{
  "model": "image classifier",
  "dataset": "rendered roads seen from a driver's seat, with toy cars, trees and houses",
  "train_examples": 72500,
  "image_size": 64,
  "grayscale": true,
  "crop_scale_min": 1,
  "horizontal_flip": false,
  "color_jitter": 0.2,
  "targets": ["line"],
  "num_classes": 4,
  "arch": "resnet_bottleneck",
  "norm": "batchnorm",
  "activation": "elu",
  "channel_attention": "se",
  "padding_mode": "replicate",
  "depths": [4, 4, 4],
  "kernel_size": 3,
  "stem": "single",
  "avg_pool_shortcut": false,
  "widths": [128, 224, 384],
  "loss": "cross_entropy",
  "init": "xavier_uniform",
  "residual_init": "none",
  "optimizer": "nadamw",
  "lr": 0.0023,
  "beta1": 0.9,
  "beta2": 0.95,
  "eps": 1e-08,
  "grad_clip": 1.0,
  "adaptive_grad_clip": 0.05,
  "cautious_weight_decay": true,
  "magnitude_pruning": 0.7,
  "steps": 5900,
  "batch_size": 128,
  "epochs": 10.4,
  "lr_schedule": "wsd",
  "decay_fraction": 0.3,
  "final_lr_fraction": 0,
  "warmup_steps": 590,
  "weight_decay": 0.1
}
Rows from block 6 of a small image classifier, named by matrix and row number. Rows with one number belong to one channel. Each number is 50 + 10 x the weight over its row's rms, rounded and kept within 0 to 99. All counts start at 0. After the name is the row's rms in percent of the matrix's.
Before each channel's rows are labels from the 100 images, of 14976, where the channel reaches its highest value: "top examples" is what is common among them; "peak at" is the part of the image that holds the peak. Only what is clearly more common there than usual is listed. The data: rendered roads seen from a driver's seat, with toy cars, trees and houses.
# convs1: 3x3 conv (model.blocks.6.convs.1.weight, 56x56x3x3, each kernel summed), inputs 0-55
# convs2: expand pointwise conv (model.blocks.6.convs.2.weight, 224x56x1x1, transposed), outputs 0-74

top examples: dashed white line
peak at: bottom centre; bottom right
convs1.37 074:35 45 58 51 68 46 41 49 55 50 32 36 48 57 52 42 28 50 64 53 62 69 51 34 36 41 76 57 49 65 50 54 41 40 49 56 48 46 59 40 46 62 44 49 50 58 50 52 52 60 54 44 37 34 64 56
convs2.37 100:22 50 50 50 65 50 50 50 50 50 50 50 50 50 37 50 50 50 68 50 50 50 50 50 50 50 50 50 50 37 50 80 50 50 50 50 50 50 50 39 58 50 50 59 63 50 50 50 50 50 50 72 43 50 57 50 33 50 50 50 50 32 50 50 50 50 70 50 58 50 50 50 50 50 36

top examples: dusk; crossing stripes; line: no line
peak at: centre
convs1.5 115:55 27 31 45 46 46 52 55 44 49 55 32 49 66 48 72 47 40 51 40 66 47 62 53 54 46 57 41 47 63 24 57 46 47 49 48 46 51 39 50 62 54 42 66 31 39 45 54 53 53 50 37 58 56 34 41
convs2.5 095:50 50 50 50 68 66 50 35 50 42 50 50 66 28 63 50 69 50 50 50 29 50 50 50 63 50 50 50 50 50 59 50 50 50 50 50 50 50 50 50 67 37 50 14 50 50 20 64 50 50 50 50 23 50 60 50 50 50 38 50 50 50 50 28 50 50 50 50 50 50 50 50 50 50 40

top examples: dashed white line
peak at: bottom centre
convs1.7 079:41 41 47 46 47 39 41 49 51 43 39 46 45 62 69 46 21 44 58 48 60 76 44 38 36 45 71 64 44 54 50 49 50 50 54 50 50 43 53 38 44 53 52 75 41 65 33 55 61 54 51 49 49 49 55 46
convs2.7 116:43 57 50 50 62 50 32 58 42 50 58 58 50 50 36 50 50 50 50 62 50 66 50 36 50 50 50 62 68 50 50 70 10 50 50 50 55 50 50 41 58 50 67 50 50 50 50 50 50 50 56 64 50 50 50 50 50 50 67 66 50 50 50 50 50 57 59 50 63 50 50 50 60 40 50

top examples: solid white line; dusk
peak at: bottom centre
convs1.14 088:38 44 58 45 46 30 41 39 66 50 50 56 56 67 53 70 46 51 53 55 69 52 54 42 36 38 50 41 36 71 56 65 50 46 54 53 38 40 39 45 72 50 46 46 60 61 49 39 45 40 41 59 42 50 63 45
convs2.14 134:38 39 50 30 33 50 59 50 63 50 66 61 50 50 60 65 50 38 41 50 44 50 68 50 50 29 62 50 50 65 50 50 50 50 60 50 50 67 65 36 50 50 38 64 50 66 50 41 50 50 31 29 50 71 36 50 50 50 50 50 65 25 50 50 50 41 31 39 50 50 61 50 50 66 50

top examples: double yellow line
peak at: bottom centre; bottom right
convs1.23 130:52 64 31 69 46 53 45 56 48 58 45 37 49 52 53 53 55 63 48 43 41 56 52 46 55 46 55 49 46 50 61 50 40 42 26 52 37 65 32 54 29 23 38 50 37 51 59 62 55 48 50 49 44 30 57 50
convs2.23 089:50 50 50 50 50 50 50 50 50 50 68 67 33 50 50 50 50 50 71 50 78 50 50 50 50 50 50 50 73 50 50 50 50 50 77 72 37 50 50 50 50 79 50 50 50 50 50 50 75 50 50 50 50 50 50 50 39 50 50 50 73 50 36 66 50 50 50 50 50 81 50 36 50 50 33

top examples: crossing stripes; dashed white line
peak at: bottom centre
convs1.38 103:50 54 76 62 61 59 47 57 50 56 66 58 53 52 41 45 48 44 35 56 40 59 63 46 57 58 56 46 53 33 38 50 55 65 49 54 53 62 68 56 32 43 71 58 63 41 44 62 58 48 55 55 60 69 46 44
convs2.38 129:50 62 50 67 50 50 31 73 38 50 50 50 50 35 33 30 27 50 38 50 34 50 50 46 50 50 33 62 50 50 50 58 50 50 50 39 62 50 50 38 50 47 43 39 50 41 32 50 40 50 50 59 34 50 39 50 50 50 66 50 41 35 23 50 50 50 76 50 50 33 50 46 50 35 50

top examples: double yellow line
peak at: bottom centre; bottom right
convs1.30 153:58 60 43 59 52 56 48 53 40 58 55 41 45 50 53 53 50 59 43 54 46 55 55 40 55 53 55 45 40 42 70 46 40 42 21 47 43 66 35 48 14 27 46 55 47 58 51 65 52 59 46 50 42 45 55 52
convs2.30 082:50 50 50 50 50 50 50 50 50 50 83 50 20 50 50 77 50 40 50 40 50 50 50 50 50 66 50 50 61 50 50 50 50 50 50 75 50 50 50 50 50 50 28 39 79 50 56 50 84 50 50 50 69 50 50 50 74 50 50 50 84 50 39 67 50 78 50 50 50 87 50 50 50 50 50

top examples: dashed white line
peak at: bottom centre; bottom right
convs1.52 117:50 36 41 40 56 23 54 51 52 50 27 51 46 50 61 38 41 46 54 44 56 61 34 47 36 28 61 55 33 47 46 52 55 48 55 51 58 35 59 52 56 68 55 38 44 60 45 43 59 44 52 42 34 40 63 50
convs2.52 098:28 50 50 50 61 50 50 50 50 58 50 50 50 50 50 50 50 61 67 50 50 50 62 39 70 50 50 31 62 50 42 50 38 50 50 50 50 54 50 37 50 50 50 50 64 41 50 50 50 50 50 70 50 50 50 50 50 74 70 75 31 50 50 45 50 31 50 50 50 50 50 50 50 50 50

top examples: solid white line; dusk
peak at: bottom right; bottom centre
convs1.9 070:55 38 47 41 36 44 40 48 39 47 54 64 44 55 58 43 51 46 45 52 69 60 33 51 55 43 55 42 80 44 43 25 50 50 62 31 52 39 38 41 39 50 35 69 50 53 48 40 45 47 55 43 40 50 57 52
convs2.9 099:50 50 50 50 50 50 50 50 31 43 50 50 50 74 50 50 50 50 37 50 50 50 50 50 31 50 50 50 28 83 50 58 50 50 24 50 50 25 33 50 50 50 50 50 50 50 50 50 50 50 50 50 50 50 50 50 50 50 29 50 50 50 61 50 63 50 32 50 50 50 50 64 64 50 78

top examples: dusk; double yellow line
peak at: bottom centre
convs1.48 084:51 61 44 64 68 72 54 50 56 46 64 52 60 52 58 45 52 74 34 66 40 44 52 58 65 57 44 44 54 38 50 48 61 46 50 53 44 68 46 52 39 42 43 58 69 48 52 67 36 55 61 56 56 45 57 64
convs2.48 085:50 50 50 60 50 50 50 50 71 26 76 50 50 50 50 50 50 50 50 62 50 50 50 50 34 50 50 50 59 50 50 50 42 50 50 50 50 50 50 24 50 50 50 50 50 50 50 50 50 50 32 39 50 50 50 50 50 50 38 50 50 50 50 50 50 50 50 23 50 50 50 50 50 32 74

top examples: double yellow line; dusk
peak at: bottom centre
convs1.40 113:43 48 50 29 39 54 48 50 40 51 31 48 44 45 63 31 46 55 46 65 47 56 47 50 33 55 49 47 62 42 72 34 55 47 50 50 48 16 51 45 48 46 58 74 54 59 53 50 46 63 43 50 41 52 57 52
convs2.40 103:27 28 50 63 70 65 50 50 33 66 50 57 50 50 30 50 50 59 50 50 50 50 50 50 65 50 50 50 50 50 50 50 50 50 50 50 50 50 79 50 62 50 76 50 50 50 70 50 70 50 84 50 69 43 58 50 50 50 35 50 50 57 50 77 50 62 42 50 64 50 50 50 50 50 50

top examples: dashed white line
peak at: bottom centre
convs1.46 076:45 43 58 41 57 44 55 51 72 50 51 49 56 41 27 44 51 32 69 43 50 53 43 57 38 43 45 38 43 60 40 75 69 50 46 43 40 46 68 57 56 45 55 43 58 38 52 54 61 39 36 51 50 53 50 34
convs2.46 091:50 50 65 31 50 23 50 50 50 50 50 50 69 50 74 50 80 50 68 50 50 50 74 50 73 40 50 50 50 39 50 50 50 50 29 50 50 50 50 50 50 50 26 50 50 50 80 50 50 50 50 50 50 50 50 63 50 50 50 61 50 50 50 50 39 50 50 50 50 50 50 50 35 27 50

top examples: dashed white line
peak at: bottom centre
convs1.11 084:52 44 60 39 52 61 37 43 50 49 73 59 43 47 54 49 27 75 53 61 45 55 61 44 57 60 52 50 51 47 50 54 59 53 42 52 45 44 56 40 56 50 52 51 72 55 55 50 50 61 32 38 52 75 72 52
convs2.11 094:50 50 50 50 50 34 69 50 64 50 50 50 50 34 72 68 81 50 50 50 50 50 62 50 50 50 50 50 50 50 50 50 50 72 50 67 50 50 50 50 50 50 13 50 50 50 73 32 50 50 67 50 50 50 67 50 50 50 50 50 50 50 50 50 50 50 50 50 50 50 72 35 21 50 50

top examples: dashed white line
peak at: bottom centre
convs1.12 078:45 40 39 42 53 41 42 41 50 43 55 63 46 62 48 53 51 30 64 60 65 49 41 42 26 41 36 42 38 57 61 58 43 62 58 31 45 43 51 50 54 40 41 46 49 50 33 36 42 31 36 45 34 53 53 48
convs2.12 098:84 29 50 50 67 72 65 50 50 50 50 50 50 50 72 68 72 50 50 50 50 50 70 74 50 50 33 45 50 41 50 50 50 50 50 50 50 42 50 50 67 50 50 50 37 50 50 76 36 59 50 50 37 66 50 50 60 50 59 50 37 50 50 50 66 50 50 30 50 50 50 50 50 50 50

top examples: dashed white line
peak at: bottom centre; bottom left
convs1.3 079:48 44 63 46 68 45 32 47 55 42 48 37 49 49 65 46 46 53 63 51 71 55 45 33 44 43 58 63 47 50 56 69 49 42 40 52 55 50 78 42 52 52 57 66 66 56 45 39 42 34 43 42 42 56 53 50
convs2.3 096:33 50 50 50 65 50 50 50 41 50 50 50 62 50 50 50 50 50 50 50 50 62 50 50 50 50 68 50 50 50 50 65 32 50 50 61 52 50 35 38 61 38 50 61 59 50 50 50 42 56 50 59 50 50 64 50 25 50 50 50 50 50 50 50 50 50 50 50 50 50 50 50 58 50 50

top examples: dashed white line
peak at: bottom centre
convs1.32 061:53 46 58 47 55 46 50 47 51 69 59 50 30 47 57 26 43 30 63 46 40 67 51 52 58 49 54 63 57 44 54 34 68 67 32 35 45 40 51 59 50 50 57 65 45 49 35 44 50 48 41 40 53 52 43 39
convs2.32 104:71 50 50 40 69 41 50 50 50 50 50 50 50 50 68 65 50 66 50 50 50 62 71 50 50 64 36 50 50 50 50 50 50 50 25 36 50 50 50 50 50 50 50 50 40 31 68 50 50 50 69 50 50 50 50 60 66 50 50 72 50 50 50 50 50 50 50 50 50 50 50 50 50 22 50

top examples: solid white line
peak at: bottom centre
convs1.24 112:54 62 46 50 54 61 50 51 55 53 56 50 48 55 60 50 57 71 46 65 50 64 52 45 49 51 54 46 39 48 65 52 58 38 22 60 46 56 45 58 35 18 50 50 50 66 66 50 54 68 50 57 47 40 62 61
convs2.24 100:34 50 50 50 50 45 50 36 50 50 69 42 50 50 50 64 50 50 50 50 50 50 50 50 50 50 65 39 50 50 50 50 50 50 50 70 50 50 50 50 50 50 50 50 50 65 50 50 50 50 50 40 50 50 50 60 50 50 50 50 74 50 50 50 61 50 50 50 27 50 50 67 68 50 62

top examples: solid white line; bends left
peak at: bottom centre
convs1.15 143:50 44 56 53 53 46 36 38 48 47 61 53 34 44 50 55 33 35 48 45 55 53 45 24 42 45 44 46 39 35 48 60 58 47 46 32 53 42 54 40 41 50 57 50 51 47 37 35 53 40 27 31 30 53 48 36
convs2.15 061:50 50 50 44 50 50 50 50 50 50 50 50 50 50 50 50 64 50 50 50 50 50 50 36 50 90 50 50 50 50 50 67 50 50 50 50 50 50 50 50 50 50 50 50 30 50 50 70 50 50 50 50 50 70 14 29 50 19 50 80 50 50 50 50 50 50 78 50 50 50 50 50 61 50 50

top examples: crossing stripes; dusk
peak at: centre
convs1.19 101:63 45 50 58 49 62 27 50 28 53 72 50 28 49 46 48 37 41 48 48 50 39 66 44 47 52 44 45 50 39 41 64 60 58 54 44 59 63 59 42 53 55 58 62 53 42 32 52 50 48 55 33 61 56 44 34
convs2.19 151:50 50 37 50 50 30 50 75 50 40 37 50 50 63 37 50 50 50 34 84 34 50 50 37 50 50 63 66 50 59 50 50 50 50 47 50 41 63 50 50 50 41 50 50 29 44 40 66 31 50 44 50 31 50 37 50 50 50 50 61 50 50 37 37 50 50 61 50 43 34 50 65 63 50 50

top examples: double yellow line; dusk
peak at: bottom centre; bottom right
convs1.0 130:51 61 33 67 54 58 52 55 38 50 44 40 49 52 52 46 42 57 41 55 37 59 53 43 53 46 51 55 44 36 72 47 45 42 31 50 42 66 41 57 18 32 41 50 43 52 46 66 46 53 52 60 43 31 52 50
convs2.0 099:50 50 50 50 50 50 50 50 69 50 66 50 44 50 50 50 50 50 76 50 68 61 50 50 50 50 50 50 99 50 50 68 32 50 50 93 50 50 50 50 50 77 50 50 50 50 50 31 50 50 50 50 50 50 50 50 50 50 50 50 50 62 30 50 50 64 50 50 50 80 50 27 50 70 45

top examples: double yellow line
peak at: bottom centre; bottom left
convs1.50 095:39 50 56 27 42 61 39 39 36 51 32 60 45 50 43 37 42 56 29 57 39 50 56 41 38 53 50 47 47 42 70 41 50 49 47 53 42 26 43 43 66 39 51 39 58 50 54 39 41 59 40 46 34 56 58 50
convs2.50 123:50 31 50 62 50 50 50 50 50 71 50 50 50 50 50 50 50 50 50 50 50 39 64 50 66 75 38 50 66 50 50 50 50 76 50 50 59 50 91 69 50 50 50 36 50 50 65 50 69 50 50 25 71 50 50 32 50 50 50 50 58 61 50 67 50 69 42 50 65 61 61 42 24 50 50

top examples: solid white line; dusk
peak at: bottom centre
convs1.22 092:39 35 39 47 44 40 35 44 61 50 49 56 61 56 55 64 49 53 50 51 74 55 44 49 44 50 46 33 28 71 69 69 38 40 49 49 36 38 35 49 57 45 48 51 46 59 59 44 50 41 52 57 38 51 56 61
convs2.22 091:50 26 50 50 50 50 64 50 66 34 50 50 50 50 61 64 36 50 31 50 50 50 50 50 50 50 67 50 50 50 50 50 61 50 68 50 50 75 50 29 25 50 50 50 39 50 50 30 50 50 50 50 40 50 36 35 50 63 31 50 50 50 50 38 62 50 30 50 50 50 69 50 50 78 50

top examples: dashed white line
peak at: bottom centre
convs1.6 073:55 38 65 48 61 46 50 53 56 53 62 53 59 47 44 51 56 37 76 52 63 64 61 54 58 54 49 44 47 59 50 58 41 43 50 38 67 53 59 59 63 36 71 54 54 43 35 44 47 46 44 63 44 78 51 40
convs2.6 116:50 50 77 50 73 50 50 50 50 63 39 50 50 50 50 54 65 24 50 50 50 50 68 50 50 50 50 50 32 50 50 22 50 50 34 38 50 42 50 50 79 50 70 50 50 50 50 50 30 75 61 56 50 50 69 50 50 50 69 34 50 50 50 50 50 38 50 71 66 50 61 50 50 50 50